{
  "logit_normal_time": false,
  "norm": "layernorm_no_bias",
  "mlp_ratio": 2,
  "optimizer": "adamw",
  "beta1": 0.9,
  "eps": 1e-06,
  "max_grad_norm": 1.0,
  "lr_schedule": "step"
}
Rows from block 2 of a small image flow-matching model, named by matrix and row number. Rows with one number belong to one neuron. Each number is 200 + 20 x the weight over its row's rms, rounded and kept within 0 to 999. All counts start at 0.
After each neuron's rows are labels from the 100 images, of 14848 (inputs lightly noised), where the neuron reaches its highest value: "top examples" is what is common among them. Only what is clearly more common there than usual is listed. The data: made-up waving flags.
# fc1: MLP up (model.blocks.2.mlp.fc1.weight, 512x256), inputs 128-255
# fc2: MLP down (model.blocks.2.mlp.fc2.weight, 256x512, transposed), outputs 128-255

fc1.443,158,193,223,206,159,231,191,148,226,212,188,229,194,203,200,204,197,230,201,195,208,182,220,199,211,216,221,212,215,184,207,204,213,198,180,228,188,196,248,204,225,182,173,178,195,195,234,186,211,170,202,218,196,198,172,218,191,177,196,197,206,195,210,210,201,205,257,208,215,173,188,223,176,187,177,202,203,227,232,179,194,212,186,219,202,192,197,203,197,193,210,211,168,229,195,170,189,202,198,169,112,216,199,192,187,181,201,205,236,178,190,219,208,243,206,183,167,183,201,197,180,194,184,174,224,198,191,217
fc2.443,223,224,199,215,233,165,188,208,248,212,213,166,157,218,192,206,222,190,185,188,192,190,221,181,191,209,174,222,236,253,187,205,198,178,203,195,223,204,211,221,187,216,176,213,179,212,192,215,196,232,201,207,180,200,174,182,187,170,159,202,206,189,219,215,190,216,228,204,189,201,183,212,159,238,197,188,193,185,172,174,206,165,179,188,194,210,192,205,243,187,231,177,186,166,207,202,223,201,197,187,238,202,181,197,171,200,201,202,158,194,211,194,207,266,188,184,223,215,231,194,200,243,216,193,240,174,236,204
top examples: blue

fc1.477,190,186,187,175,190,196,192,225,171,193,174,235,196,216,195,202,175,205,189,205,207,218,204,138,188,196,191,199,221,230,180,170,191,224,190,180,197,211,191,228,196,209,214,162,202,228,184,187,187,153,180,212,177,226,183,205,205,206,206,182,221,160,197,184,209,229,224,219,214,200,171,199,223,197,194,237,225,141,201,180,188,217,202,198,193,194,205,234,216,202,235,225,190,197,185,191,169,215,227,210,177,173,186,222,203,179,232,208,228,209,184,195,265,248,218,206,191,199,214,197,209,200,207,174,197,182,210,191
fc2.477,189,178,199,177,231,216,165,213,204,191,196,205,216,186,228,188,183,199,198,200,181,212,189,192,222,208,219,219,193,199,201,197,239,213,224,194,212,221,180,205,218,183,176,207,189,208,230,196,186,225,186,188,198,212,200,226,199,239,218,206,198,166,191,203,189,180,219,211,203,206,225,218,202,238,199,210,250,246,198,169,186,220,203,188,215,204,191,163,179,184,188,187,188,180,191,185,181,162,192,195,189,225,227,190,180,208,217,202,143,213,199,179,179,205,215,196,217,198,193,210,214,212,242,203,215,212,170,217
top examples: yellow; ring

fc1.143,183,187,186,193,203,181,205,201,242,186,182,219,207,181,181,210,193,228,185,190,200,198,217,184,193,207,204,162,192,215,221,225,220,154,182,193,248,199,224,198,181,177,169,207,184,198,198,223,188,157,186,155,214,216,188,175,197,182,187,233,212,212,202,143,160,202,220,170,220,211,209,248,193,197,214,235,215,200,220,180,196,183,178,166,210,161,224,206,204,190,206,187,244,196,163,173,197,217,184,202,197,159,203,235,195,184,198,216,185,195,215,219,186,224,195,163,199,230,211,198,184,221,193,217,189,177,187,202
fc2.143,167,174,193,196,195,195,197,212,188,190,205,204,169,228,190,163,202,224,176,219,244,175,187,175,222,203,201,154,205,203,215,205,174,146,186,188,240,202,227,197,221,202,208,214,231,233,191,186,170,204,192,212,199,184,198,167,236,196,228,213,200,198,214,268,229,205,214,221,187,175,222,154,187,197,174,207,204,197,201,192,205,219,185,169,191,176,218,217,203,182,225,184,236,218,209,179,187,177,207,184,210,215,215,178,194,188,186,190,204,195,226,202,184,207,189,227,216,187,212,213,175,189,198,218,197,186,217,184
top examples: blue

fc1.181,184,231,209,228,198,225,212,249,168,185,197,199,191,180,178,171,211,214,181,177,211,249,168,221,183,167,194,200,183,209,202,202,205,205,170,184,161,203,206,231,202,187,213,185,195,221,219,157,179,188,218,216,211,183,161,205,208,226,179,223,191,175,204,177,183,195,193,213,203,178,173,178,145,193,161,200,205,218,197,194,195,215,192,228,191,197,220,196,158,202,190,187,159,214,210,194,186,214,203,207,221,179,178,206,177,219,197,194,191,171,208,213,190,246,223,171,226,184,200,190,245,242,223,198,217,211,210,195
fc2.181,257,191,229,186,206,189,205,201,154,230,189,217,193,232,211,183,232,210,177,186,237,185,250,198,187,217,188,223,195,203,212,192,177,195,206,192,208,202,177,200,191,194,182,227,247,241,188,228,188,188,201,191,179,189,199,195,215,210,218,180,193,183,199,182,196,192,189,201,178,233,204,170,140,201,237,212,215,214,199,205,173,151,207,148,212,182,200,186,241,200,178,184,218,213,199,207,187,186,165,177,183,229,153,196,155,147,210,210,180,193,173,194,196,240,256,193,188,196,199,191,187,181,191,165,180,239,186,200
top examples: white; blue; many stripes

fc1.370,189,192,198,197,212,178,237,188,220,218,180,184,214,189,186,222,197,210,224,210,141,222,233,159,221,189,176,204,211,207,204,184,215,152,207,178,235,196,214,210,205,158,218,230,196,213,221,221,198,187,208,160,236,183,202,186,168,200,205,199,205,198,179,198,211,218,188,204,228,228,200,211,169,180,225,179,186,224,229,210,203,194,224,189,197,166,167,193,214,182,193,190,224,204,216,166,197,176,231,154,228,178,192,198,176,202,195,206,166,182,188,185,215,174,206,215,163,203,215,190,225,219,176,215,215,201,177,201
fc2.370,207,195,181,214,162,234,212,224,214,207,189,215,191,214,206,212,195,223,220,196,200,203,232,232,204,209,179,184,209,189,176,167,199,175,193,184,206,220,206,218,215,197,231,176,211,226,199,150,193,208,197,229,203,181,212,206,185,212,201,217,198,182,208,198,201,204,205,193,212,241,206,167,197,233,190,160,210,205,146,199,199,163,199,167,212,211,204,225,193,202,229,201,205,217,200,195,172,203,232,210,200,245,161,211,188,214,202,216,243,196,215,200,198,177,198,201,218,190,185,208,190,162,185,222,208,193,215,192
top examples: red; saltire

fc1.474,219,197,203,200,199,142,216,196,201,214,189,189,187,226,212,223,221,211,209,202,181,185,218,179,217,185,180,212,207,212,178,179,221,199,175,170,227,230,208,210,218,209,198,208,218,209,211,225,212,197,213,178,194,177,214,199,212,192,190,208,223,199,213,206,227,204,198,198,214,216,232,213,177,203,194,193,178,190,160,194,252,188,211,221,173,206,206,189,200,199,194,208,208,187,211,201,220,201,177,157,240,235,189,168,244,189,196,226,178,200,203,217,217,204,190,207,165,227,243,152,218,221,179,195,212,222,183,201
fc2.474,166,166,203,194,166,241,192,193,239,196,191,227,190,167,201,220,217,194,178,204,184,179,230,200,197,193,202,217,199,208,156,175,186,212,202,202,217,188,179,214,225,190,204,224,191,180,141,173,207,240,199,197,193,194,207,219,181,197,201,202,191,162,198,192,208,197,221,204,198,163,228,186,147,170,213,195,218,205,213,180,165,191,209,185,210,207,190,219,180,236,189,212,183,209,197,200,183,213,197,173,190,193,224,237,176,235,209,198,213,191,203,157,182,203,175,195,230,206,176,146,221,148,218,209,181,198,176,219
top examples: blue; yellow; many stripes

fc1.71,231,156,203,172,210,222,186,207,194,167,190,185,196,223,162,202,230,213,180,204,216,169,176,243,175,162,207,187,212,224,189,191,208,233,197,197,158,195,205,152,211,180,190,199,189,256,196,219,223,220,199,220,171,193,169,201,217,188,221,225,200,184,186,194,194,197,184,193,230,178,182,235,194,211,201,212,158,217,194,195,208,200,195,207,182,214,173,219,154,208,201,181,172,216,199,178,223,214,193,245,203,192,156,214,216,204,209,192,194,221,178,174,208,217,195,210,197,216,188,210,199,215,171,193,208,185,175,182
fc2.71,203,194,174,151,205,192,202,183,198,195,190,184,214,191,170,181,244,240,182,187,237,141,220,159,195,185,209,209,201,208,193,170,212,178,210,180,199,163,201,161,229,196,161,182,204,182,210,203,173,186,175,192,177,207,182,171,205,191,185,170,210,212,178,210,195,195,199,194,189,215,153,216,175,218,220,211,224,186,209,207,213,203,189,170,196,186,154,168,232,193,178,227,182,206,199,178,188,176,166,226,204,209,210,200,205,189,180,206,207,248,179,211,188,212,197,195,228,183,206,214,189,169,138,180,190,206,180,190
top examples: black

fc1.449,213,186,206,228,231,209,212,224,234,217,167,143,188,205,182,202,197,183,213,188,217,232,179,207,234,180,191,191,218,197,178,178,205,207,205,203,175,218,202,181,203,163,231,199,186,226,184,185,193,190,214,216,208,184,166,193,222,198,219,230,182,187,175,230,181,244,205,196,229,193,208,202,166,222,204,156,225,189,203,184,212,201,188,216,176,186,189,220,196,221,197,183,173,169,194,205,184,196,170,192,191,190,182,198,181,167,216,229,196,188,219,210,244,208,180,211,167,201,186,199,181,184,202,192,197,186,181,230
fc2.449,199,189,199,199,212,185,169,191,153,222,224,269,214,203,216,213,194,225,212,183,187,190,205,235,183,221,193,216,163,199,164,234,171,181,182,198,185,183,210,212,173,181,174,220,225,228,185,205,205,174,221,219,201,173,203,223,200,188,179,213,179,224,225,231,183,139,218,162,191,244,200,214,231,171,180,179,219,200,194,193,214,186,211,182,180,205,221,220,214,204,231,198,221,204,200,206,230,227,179,219,180,204,211,198,195,216,199,244,164,177,181,201,179,184,189,220,180,212,215,198,207,205,187,178,161,197,205,179
top examples: yellow; blue

fc1.41,162,209,194,206,186,192,216,144,180,188,207,177,272,177,214,191,165,190,196,202,192,217,201,175,225,189,185,198,182,187,199,214,211,162,175,178,207,207,193,257,210,167,229,202,199,196,203,205,160,173,198,196,190,222,204,189,185,217,189,209,172,206,188,214,184,201,210,205,181,197,166,185,201,211,177,200,230,194,199,204,197,214,180,188,192,154,261,174,245,169,194,220,214,203,214,190,184,208,211,166,201,195,188,207,200,202,184,226,160,195,211,182,178,219,232,220,236,188,218,170,216,191,223,212,214,190,237,215
fc2.41,234,214,228,203,232,163,239,201,220,158,205,224,200,225,190,179,178,221,206,201,215,226,244,234,154,242,196,203,182,227,214,162,199,200,180,203,201,209,171,250,196,191,221,189,188,201,207,218,211,216,208,210,207,209,216,190,180,206,185,225,203,165,205,193,199,206,216,214,200,197,218,162,194,184,188,190,189,222,203,195,215,157,207,184,198,183,243,150,147,204,193,185,204,232,201,203,183,210,174,202,199,169,234,192,183,154,171,204,211,180,196,214,201,272,228,223,181,224,162,158,205,223,211,222,191,208,222,204
top examples: yellow; many stripes

fc1.411,219,187,211,217,217,178,211,217,177,218,205,205,221,205,178,204,169,193,229,227,205,213,213,188,182,196,224,196,189,231,169,247,193,200,171,146,194,201,207,213,209,198,183,191,183,175,169,182,191,191,176,204,202,231,190,174,185,197,178,190,202,222,195,201,197,195,162,234,217,218,208,220,170,158,207,225,199,236,238,196,203,192,194,196,208,191,211,177,193,201,200,185,223,201,212,196,206,189,162,157,219,209,188,248,186,230,198,224,197,218,237,213,207,185,246,227,215,185,206,190,229,240,209,180,216,189,206,203
fc2.411,172,179,201,169,174,205,194,182,173,195,210,195,174,161,193,176,186,204,171,178,197,175,204,181,218,222,203,187,197,201,169,235,199,198,216,160,201,210,191,192,201,191,208,213,183,165,202,226,193,199,175,201,187,193,193,227,229,196,212,210,192,185,189,202,194,208,191,169,195,206,204,200,186,226,201,255,205,176,159,209,223,203,205,206,213,208,219,235,222,212,180,199,189,200,200,199,207,190,183,177,175,192,221,181,232,158,214,179,210,205,223,171,185,179,199,198,221,200,185,182,190,163,241,195,162,203,177,207
top examples: black; white

fc1.141,210,215,209,200,234,170,240,171,198,190,197,218,208,179,207,185,220,205,179,172,227,161,219,138,210,203,204,169,216,196,209,213,192,200,206,187,171,219,171,201,165,216,199,186,189,241,203,190,184,215,183,190,183,168,184,207,200,194,201,198,184,205,195,200,220,190,233,203,212,168,179,208,184,211,200,167,168,203,215,199,228,169,200,229,205,188,208,198,211,212,221,186,172,203,200,187,230,243,185,202,244,243,189,207,229,188,205,215,184,204,201,189,215,203,220,217,187,193,207,203,189,202,178,199,200,220,180,262
fc2.141,190,224,150,204,181,207,184,213,202,222,206,193,168,218,209,208,186,232,215,213,171,245,218,224,183,186,195,194,197,192,212,239,178,214,218,189,173,221,230,192,207,214,193,231,198,201,233,193,202,208,196,176,209,179,207,216,197,206,181,211,198,189,229,206,197,216,205,160,224,188,188,221,217,183,206,174,188,213,152,187,169,226,200,191,188,211,221,160,165,204,201,215,203,239,197,182,205,216,223,167,164,195,159,191,201,195,186,208,202,194,200,220,214,170,181,219,205,216,179,185,201,194,190,204,202,203,246,203
top examples: blue

fc1.159,201,202,209,217,204,197,191,196,198,215,153,218,184,218,194,195,177,202,244,154,195,201,194,216,195,232,205,209,202,221,154,187,188,210,211,229,207,197,211,200,224,214,183,197,198,197,203,194,206,216,207,189,263,196,188,193,159,215,205,192,166,200,235,220,197,186,186,158,173,205,148,226,179,213,172,196,206,204,227,186,180,187,223,203,238,183,215,193,183,232,203,190,211,216,173,193,186,211,242,187,199,200,195,195,186,192,195,158,182,185,238,196,192,221,207,153,219,197,246,201,205,214,234,213,200,187,186,244
fc2.159,198,193,187,180,167,185,195,226,193,209,145,216,211,190,203,234,140,190,183,222,238,181,195,181,201,209,223,179,208,205,178,200,193,185,170,212,204,195,200,205,194,164,197,192,196,194,201,188,194,177,216,202,252,205,204,217,247,221,211,211,201,212,231,174,207,188,182,214,251,203,180,212,208,167,185,224,167,172,164,188,201,206,181,236,170,202,194,200,197,229,231,225,217,213,217,186,188,204,189,181,190,183,207,192,214,189,205,228,194,213,233,224,214,197,193,209,190,191,228,219,194,193,241,227,216,221,228,251
top examples: white

fc1.133,175,203,193,195,191,176,203,180,231,187,192,212,219,167,213,216,195,230,221,171,195,198,177,187,210,196,202,273,217,189,204,216,191,160,200,209,226,140,217,176,195,192,229,204,142,232,185,192,211,208,191,237,170,177,208,205,243,222,194,191,186,193,255,217,203,199,164,174,254,206,218,185,220,206,210,189,209,165,214,187,185,202,185,181,213,232,206,224,200,230,185,189,213,237,202,228,210,216,177,213,196,191,193,170,210,202,202,216,221,189,186,223,176,226,200,158,194,210,224,198,200,225,200,177,195,170,200,233
fc2.133,193,194,186,176,193,212,178,200,216,193,183,194,180,250,193,187,224,207,206,211,237,182,213,186,199,218,197,234,171,202,191,215,215,170,179,198,202,238,214,191,222,218,229,215,170,190,221,181,212,200,176,184,172,161,224,248,176,215,228,193,207,159,236,185,202,218,151,238,164,186,184,204,218,217,196,218,213,202,188,187,229,196,192,189,191,268,241,223,210,230,180,185,209,175,183,229,202,224,182,204,184,191,225,234,209,209,211,186,187,200,208,175,189,231,191,248,216,183,232,199,226,199,221,198,195,210,202,215
top examples: red; green; many stripes

fc1.498,167,206,200,164,241,208,193,192,207,125,174,194,243,191,194,198,150,191,204,191,211,190,207,192,237,204,197,194,212,173,171,229,207,217,212,185,203,193,207,164,189,183,212,211,186,245,174,202,195,190,200,212,197,219,222,242,223,205,200,212,207,217,184,195,216,190,200,205,196,170,213,245,182,196,203,243,182,180,173,204,227,226,194,180,199,214,195,224,210,191,175,175,231,211,208,174,211,179,237,155,186,188,204,204,156,237,185,220,205,204,175,203,176,210,163,170,233,213,236,211,195,155,177,209,194,217,210,202
fc2.498,206,221,158,269,156,162,199,195,216,226,193,181,188,181,188,211,192,189,201,189,210,188,198,196,180,185,224,203,178,164,205,218,187,202,191,206,204,207,179,195,221,190,155,188,188,216,189,158,181,210,155,218,211,192,235,250,192,227,161,206,205,215,195,204,194,198,222,194,203,194,201,195,193,240,214,198,219,213,221,226,213,208,209,165,195,197,242,217,216,194,188,216,200,200,197,197,178,219,205,144,209,213,175,184,176,129,209,180,213,179,204,195,177,183,198,235,222,202,207,209,179,241,199,207,186,224,204,194
top examples: black

fc1.298,201,196,190,195,182,185,209,185,225,192,210,167,208,225,240,215,191,163,208,246,197,206,205,192,193,238,184,185,179,190,232,228,198,197,199,209,199,190,188,206,243,153,204,196,217,225,196,208,193,210,185,193,232,198,189,189,213,177,208,195,211,198,222,207,254,231,164,207,190,197,190,200,204,196,220,151,179,187,205,185,171,193,214,261,189,171,203,211,198,234,185,212,169,193,190,198,201,159,207,207,170,194,195,197,220,203,200,173,213,216,224,195,190,218,208,160,213,195,253,190,194,212,205,204,188,151,204,199
fc2.298,225,174,215,193,194,209,215,217,215,205,213,219,224,194,240,159,173,164,222,182,204,205,184,197,206,210,198,179,184,192,210,193,214,205,195,217,216,246,241,186,217,246,201,248,206,231,196,193,195,219,215,185,216,192,190,183,188,191,212,230,172,214,216,196,164,227,200,225,212,204,187,200,202,191,218,179,182,210,203,184,215,209,172,239,213,184,207,190,198,231,185,229,171,214,214,215,193,158,187,170,225,207,190,187,207,199,186,212,209,207,212,205,203,180,206,229,168,203,232,190,227,190,213,197,215,208,253,189
top examples: black; white

fc1.177,217,230,166,207,193,211,175,190,214,210,230,189,182,207,210,185,175,202,145,192,212,195,200,209,210,205,192,207,241,195,171,186,170,154,211,199,220,212,222,197,191,216,196,191,201,206,208,188,189,211,205,192,150,181,194,204,138,173,222,180,161,209,202,168,229,229,185,183,184,208,191,223,196,212,182,207,230,220,210,209,171,200,207,192,200,207,182,186,202,222,217,229,223,198,158,226,194,198,223,213,208,216,199,202,213,196,207,127,192,203,121,184,185,210,191,204,220,199,219,191,216,203,217,216,214,221,191,190
fc2.177,183,228,206,215,202,175,214,205,181,187,224,225,213,180,195,227,161,209,231,185,216,203,212,208,193,224,201,212,251,228,172,196,225,126,196,212,203,188,201,210,208,171,187,194,208,183,184,211,212,191,231,177,172,194,192,196,195,173,206,168,251,191,221,221,170,209,204,195,212,194,221,204,212,190,172,222,176,181,163,176,177,195,194,205,204,212,192,197,195,232,185,183,214,212,221,229,208,200,213,209,195,190,212,188,187,201,213,266,214,200,138,223,217,218,189,188,192,208,220,185,206,188,213,226,159,170,194,195
top examples: white

fc1.28,179,213,229,185,197,172,234,190,184,197,232,188,191,198,169,158,188,205,176,154,181,220,162,225,219,224,201,185,185,166,187,214,172,224,196,196,147,209,212,212,181,199,233,229,191,190,220,195,197,196,219,211,208,187,183,195,199,196,184,228,212,211,215,207,179,184,221,205,184,200,174,184,157,186,202,194,217,234,202,218,216,199,195,176,197,181,205,203,218,167,174,204,201,206,188,183,204,186,231,209,237,170,187,213,171,193,204,226,191,191,212,210,184,184,208,195,247,214,214,185,183,227,207,199,226,205,216,228
fc2.28,210,186,211,215,207,240,167,191,192,172,175,205,207,209,206,197,200,168,189,161,184,192,191,227,214,161,227,206,201,188,208,172,160,195,202,199,238,218,205,218,207,226,188,186,184,195,185,174,223,187,166,250,192,197,202,153,192,184,221,204,214,195,193,201,195,191,218,187,205,210,209,205,188,154,218,209,237,189,170,204,192,185,222,149,221,207,157,210,203,244,223,198,205,160,196,198,190,220,217,197,210,217,214,220,240,243,212,230,178,199,194,227,190,209,180,211,241,221,184,176,190,201,176,214,185,230,181,184
top examples: red

fc1.50,205,213,204,217,207,230,165,262,215,202,204,166,173,163,180,173,175,217,183,204,223,219,179,194,190,172,234,206,227,228,220,245,190,199,208,235,209,193,178,195,195,192,183,187,187,223,203,200,206,195,210,209,192,175,195,190,195,200,191,209,219,195,206,184,224,200,189,208,210,185,206,166,164,162,180,219,204,180,207,205,221,209,201,248,199,178,216,226,191,191,188,219,178,219,217,198,210,172,199,254,241,198,193,210,186,203,183,215,227,177,188,204,191,221,179,176,168,194,180,201,219,187,208,185,220,206,178,186
fc2.50,195,210,202,200,226,186,177,179,202,152,222,209,208,246,224,202,177,235,232,185,174,216,234,214,199,229,219,212,209,202,231,211,203,207,186,247,200,224,232,196,219,193,191,191,198,187,226,204,200,203,175,209,150,197,217,190,196,178,198,207,219,172,211,207,200,220,188,238,197,199,191,165,161,228,193,209,202,223,218,187,189,168,225,222,206,212,196,209,213,197,200,180,223,216,208,213,217,184,173,229,183,184,257,186,202,207,221,213,186,208,159,204,218,218,193,206,184,198,183,171,216,197,193,224,197,203,169,184
top examples: black; white

fc1.139,208,197,168,205,192,190,196,190,204,196,206,167,155,177,216,197,138,202,215,162,200,203,222,222,229,216,218,256,193,184,201,188,245,186,233,204,201,224,215,216,171,200,187,184,207,206,212,224,180,195,195,184,200,200,185,193,148,185,173,167,163,210,190,239,228,205,186,177,211,218,207,199,202,227,191,180,212,214,248,202,180,216,198,194,232,200,215,185,181,206,190,214,182,202,201,204,219,220,211,217,175,203,198,201,219,187,193,200,194,196,182,197,195,223,182,169,234,224,208,174,157,194,197,204,206,200,215,131
fc2.139,181,210,192,233,182,198,224,191,190,242,195,201,223,210,220,191,167,196,211,226,231,199,211,193,172,203,204,208,229,181,210,211,154,194,186,208,187,214,190,222,157,199,193,194,180,198,190,160,208,231,204,198,209,224,202,196,214,180,260,151,223,194,186,179,195,221,205,186,206,194,189,183,192,197,202,198,192,190,146,180,184,188,230,177,188,205,242,171,214,219,168,190,219,219,207,201,189,198,195,179,218,209,155,202,201,178,195,216,211,197,182,193,219,194,188,228,172,176,237,181,249,215,176,182,176,201,201,147
top examples: white

fc1.350,194,184,141,182,200,191,222,196,194,177,193,207,214,170,197,204,198,187,225,198,189,229,210,196,175,210,158,200,202,201,184,215,204,204,240,147,170,212,180,182,184,199,210,201,201,199,195,198,184,175,213,224,194,207,199,214,230,215,207,217,205,206,223,210,210,201,184,208,195,188,227,193,180,166,193,190,199,205,162,210,204,185,187,196,191,215,173,224,220,219,184,188,194,174,208,205,226,203,208,210,235,207,198,202,149,187,188,214,185,207,191,230,206,199,222,203,215,233,181,208,198,231,176,218,221,188,196,200
fc2.350,207,217,216,199,189,185,211,199,193,218,198,163,169,241,209,217,195,178,203,183,199,194,185,199,227,188,185,193,186,181,167,223,186,205,205,144,215,193,238,175,213,201,253,188,200,199,180,180,217,230,238,197,201,197,216,206,188,207,173,192,193,193,185,202,204,205,205,178,201,168,177,226,191,254,216,194,200,147,215,196,184,222,199,203,210,199,177,217,185,204,188,184,203,206,207,203,186,219,213,185,172,235,216,215,231,198,187,201,211,198,205,158,179,163,200,192,222,154,224,221,197,180,189,200,202,195,188,207
top examples: black; white

fc1.406,209,167,195,202,197,185,218,213,210,216,207,180,161,224,211,224,161,212,215,188,194,195,218,182,187,233,155,204,212,174,217,183,193,211,226,216,191,188,190,173,231,189,214,215,204,196,212,230,171,216,188,157,188,227,200,191,199,147,174,198,193,219,226,202,208,193,176,240,194,179,210,183,219,209,197,223,178,250,193,166,203,170,223,188,200,213,164,185,194,190,237,200,206,231,198,188,220,173,219,188,199,192,191,171,229,218,216,205,172,215,205,239,224,186,212,210,170,185,209,221,167,185,219,220,217,212,213,223
fc2.406,190,213,199,198,174,218,223,171,185,201,204,209,221,151,219,214,174,174,186,216,182,189,218,191,179,199,155,217,202,197,199,194,209,185,202,229,201,190,238,174,194,175,217,179,198,230,208,180,211,184,192,265,198,203,178,207,192,144,224,193,198,181,214,208,199,191,178,146,197,194,211,191,229,212,178,202,189,164,207,161,221,225,205,184,198,199,190,188,223,197,218,193,203,172,203,194,185,210,197,234,223,194,198,208,176,172,173,195,245,215,191,176,200,197,201,174,221,202,212,202,235,223,223,211,201,200,198,198
top examples: yellow

fc1.127,201,196,206,186,180,178,243,201,200,175,168,234,193,193,220,206,219,209,186,170,238,210,175,225,192,203,228,240,183,237,174,178,211,231,223,177,211,187,225,217,206,183,208,205,181,207,169,214,207,223,236,233,163,213,190,207,219,199,162,199,179,208,193,219,201,213,209,161,231,187,229,193,206,200,187,181,192,169,183,190,152,208,205,158,177,227,214,214,177,239,189,209,186,192,231,237,203,220,179,212,220,196,198,193,212,203,214,204,165,206,207,216,211,209,215,194,253,205,224,200,238,176,176,214,202,202,178,176
fc2.127,199,204,251,195,210,199,202,208,195,182,200,193,206,220,202,181,229,189,201,204,245,205,187,158,213,249,233,241,220,229,170,180,219,204,183,185,227,217,231,220,224,213,203,211,185,181,190,183,182,174,199,196,176,186,187,267,181,194,183,190,191,211,210,188,204,199,195,263,171,188,201,188,190,217,182,204,214,262,170,180,223,215,185,166,189,210,197,186,210,230,214,187,208,197,154,221,199,228,207,210,172,202,211,212,186,205,189,186,218,201,205,193,181,226,213,212,152,220,206,194,232,216,187,214,251,238,177,190
top examples: red; many stripes

fc1.352,208,178,220,197,204,219,208,193,180,182,245,165,192,200,196,239,219,207,184,259,227,200,196,199,223,160,203,203,201,205,221,200,184,230,202,189,200,204,174,203,206,179,187,192,197,199,208,222,196,203,196,202,126,214,202,231,200,194,196,225,234,207,178,193,192,235,204,216,239,207,223,182,196,212,223,176,135,206,169,184,210,211,167,198,168,205,170,191,201,156,220,210,191,190,217,173,214,157,194,203,172,226,198,196,190,198,199,254,194,217,151,187,214,209,191,218,208,198,172,203,206,172,169,167,195,209,203,146
fc2.352,203,179,195,203,177,175,213,212,188,212,221,194,203,201,183,213,236,182,212,186,196,211,192,195,169,167,202,197,191,181,202,194,203,206,201,191,195,212,201,217,201,216,185,206,216,170,208,181,213,206,201,178,130,179,213,197,198,182,217,200,187,174,179,211,212,219,180,222,142,195,227,197,186,185,243,168,203,183,202,166,189,189,221,186,229,221,200,211,204,189,211,188,190,215,187,190,219,158,232,185,199,178,183,194,195,206,186,158,222,206,170,223,217,204,180,199,172,203,155,192,203,211,173,201,199,203,186,140
top examples: black

fc1.23,225,194,176,192,206,199,197,189,237,210,197,215,183,157,207,218,194,207,201,206,160,206,184,242,179,201,153,225,227,193,183,238,188,196,235,174,196,208,173,236,216,189,278,186,181,183,170,196,202,209,210,238,191,188,193,197,211,215,160,178,192,197,201,211,201,186,205,227,211,188,193,178,178,189,199,219,152,202,215,170,198,225,191,212,200,195,193,196,240,197,170,206,208,198,209,193,188,201,153,213,213,215,192,201,167,231,215,198,185,214,187,171,166,173,212,218,192,209,193,217,254,196,193,182,190,189,171,220
fc2.23,170,196,224,198,193,180,231,211,216,160,182,209,195,211,203,199,201,211,225,193,189,200,179,247,218,183,182,193,194,205,177,214,240,216,202,191,200,203,159,202,182,179,259,194,218,198,204,231,182,171,203,200,164,228,213,191,243,195,218,196,192,191,181,186,197,200,199,215,204,210,199,211,194,225,195,192,188,181,243,153,178,216,166,186,182,188,188,188,190,203,173,237,174,186,179,185,198,196,194,210,198,168,219,213,245,208,251,225,189,192,193,233,187,132,224,189,196,184,196,231,172,193,228,194,212,202,191,189
top examples: red; green; saltire

fc1.98,189,188,209,187,198,191,203,181,173,153,175,229,264,173,189,211,197,229,184,180,220,192,224,181,191,215,195,182,190,233,186,208,202,196,193,201,205,142,222,180,198,184,170,198,184,208,227,185,186,192,206,252,182,229,189,201,232,237,225,206,209,172,184,187,183,228,216,202,189,170,185,207,178,210,206,211,214,229,194,187,197,167,194,215,219,191,204,187,184,186,199,198,213,194,198,218,214,200,203,238,178,166,200,211,185,202,191,195,180,195,197,168,238,239,221,214,184,204,217,207,220,192,202,205,208,204,184,186
fc2.98,224,186,210,197,190,198,246,226,177,234,214,169,151,215,182,193,159,190,195,199,187,202,237,220,223,171,173,204,202,202,188,214,217,213,206,215,212,203,206,159,202,208,147,205,222,202,235,198,219,207,166,166,206,193,210,177,159,208,175,181,218,210,206,196,197,181,205,148,200,198,203,214,161,195,184,178,235,212,194,198,163,214,196,199,194,206,187,216,191,191,205,171,174,174,182,196,224,206,173,162,189,238,195,189,218,190,248,190,180,197,206,225,170,219,206,196,225,201,207,216,199,228,213,181,203,195,220,192
top examples: white; black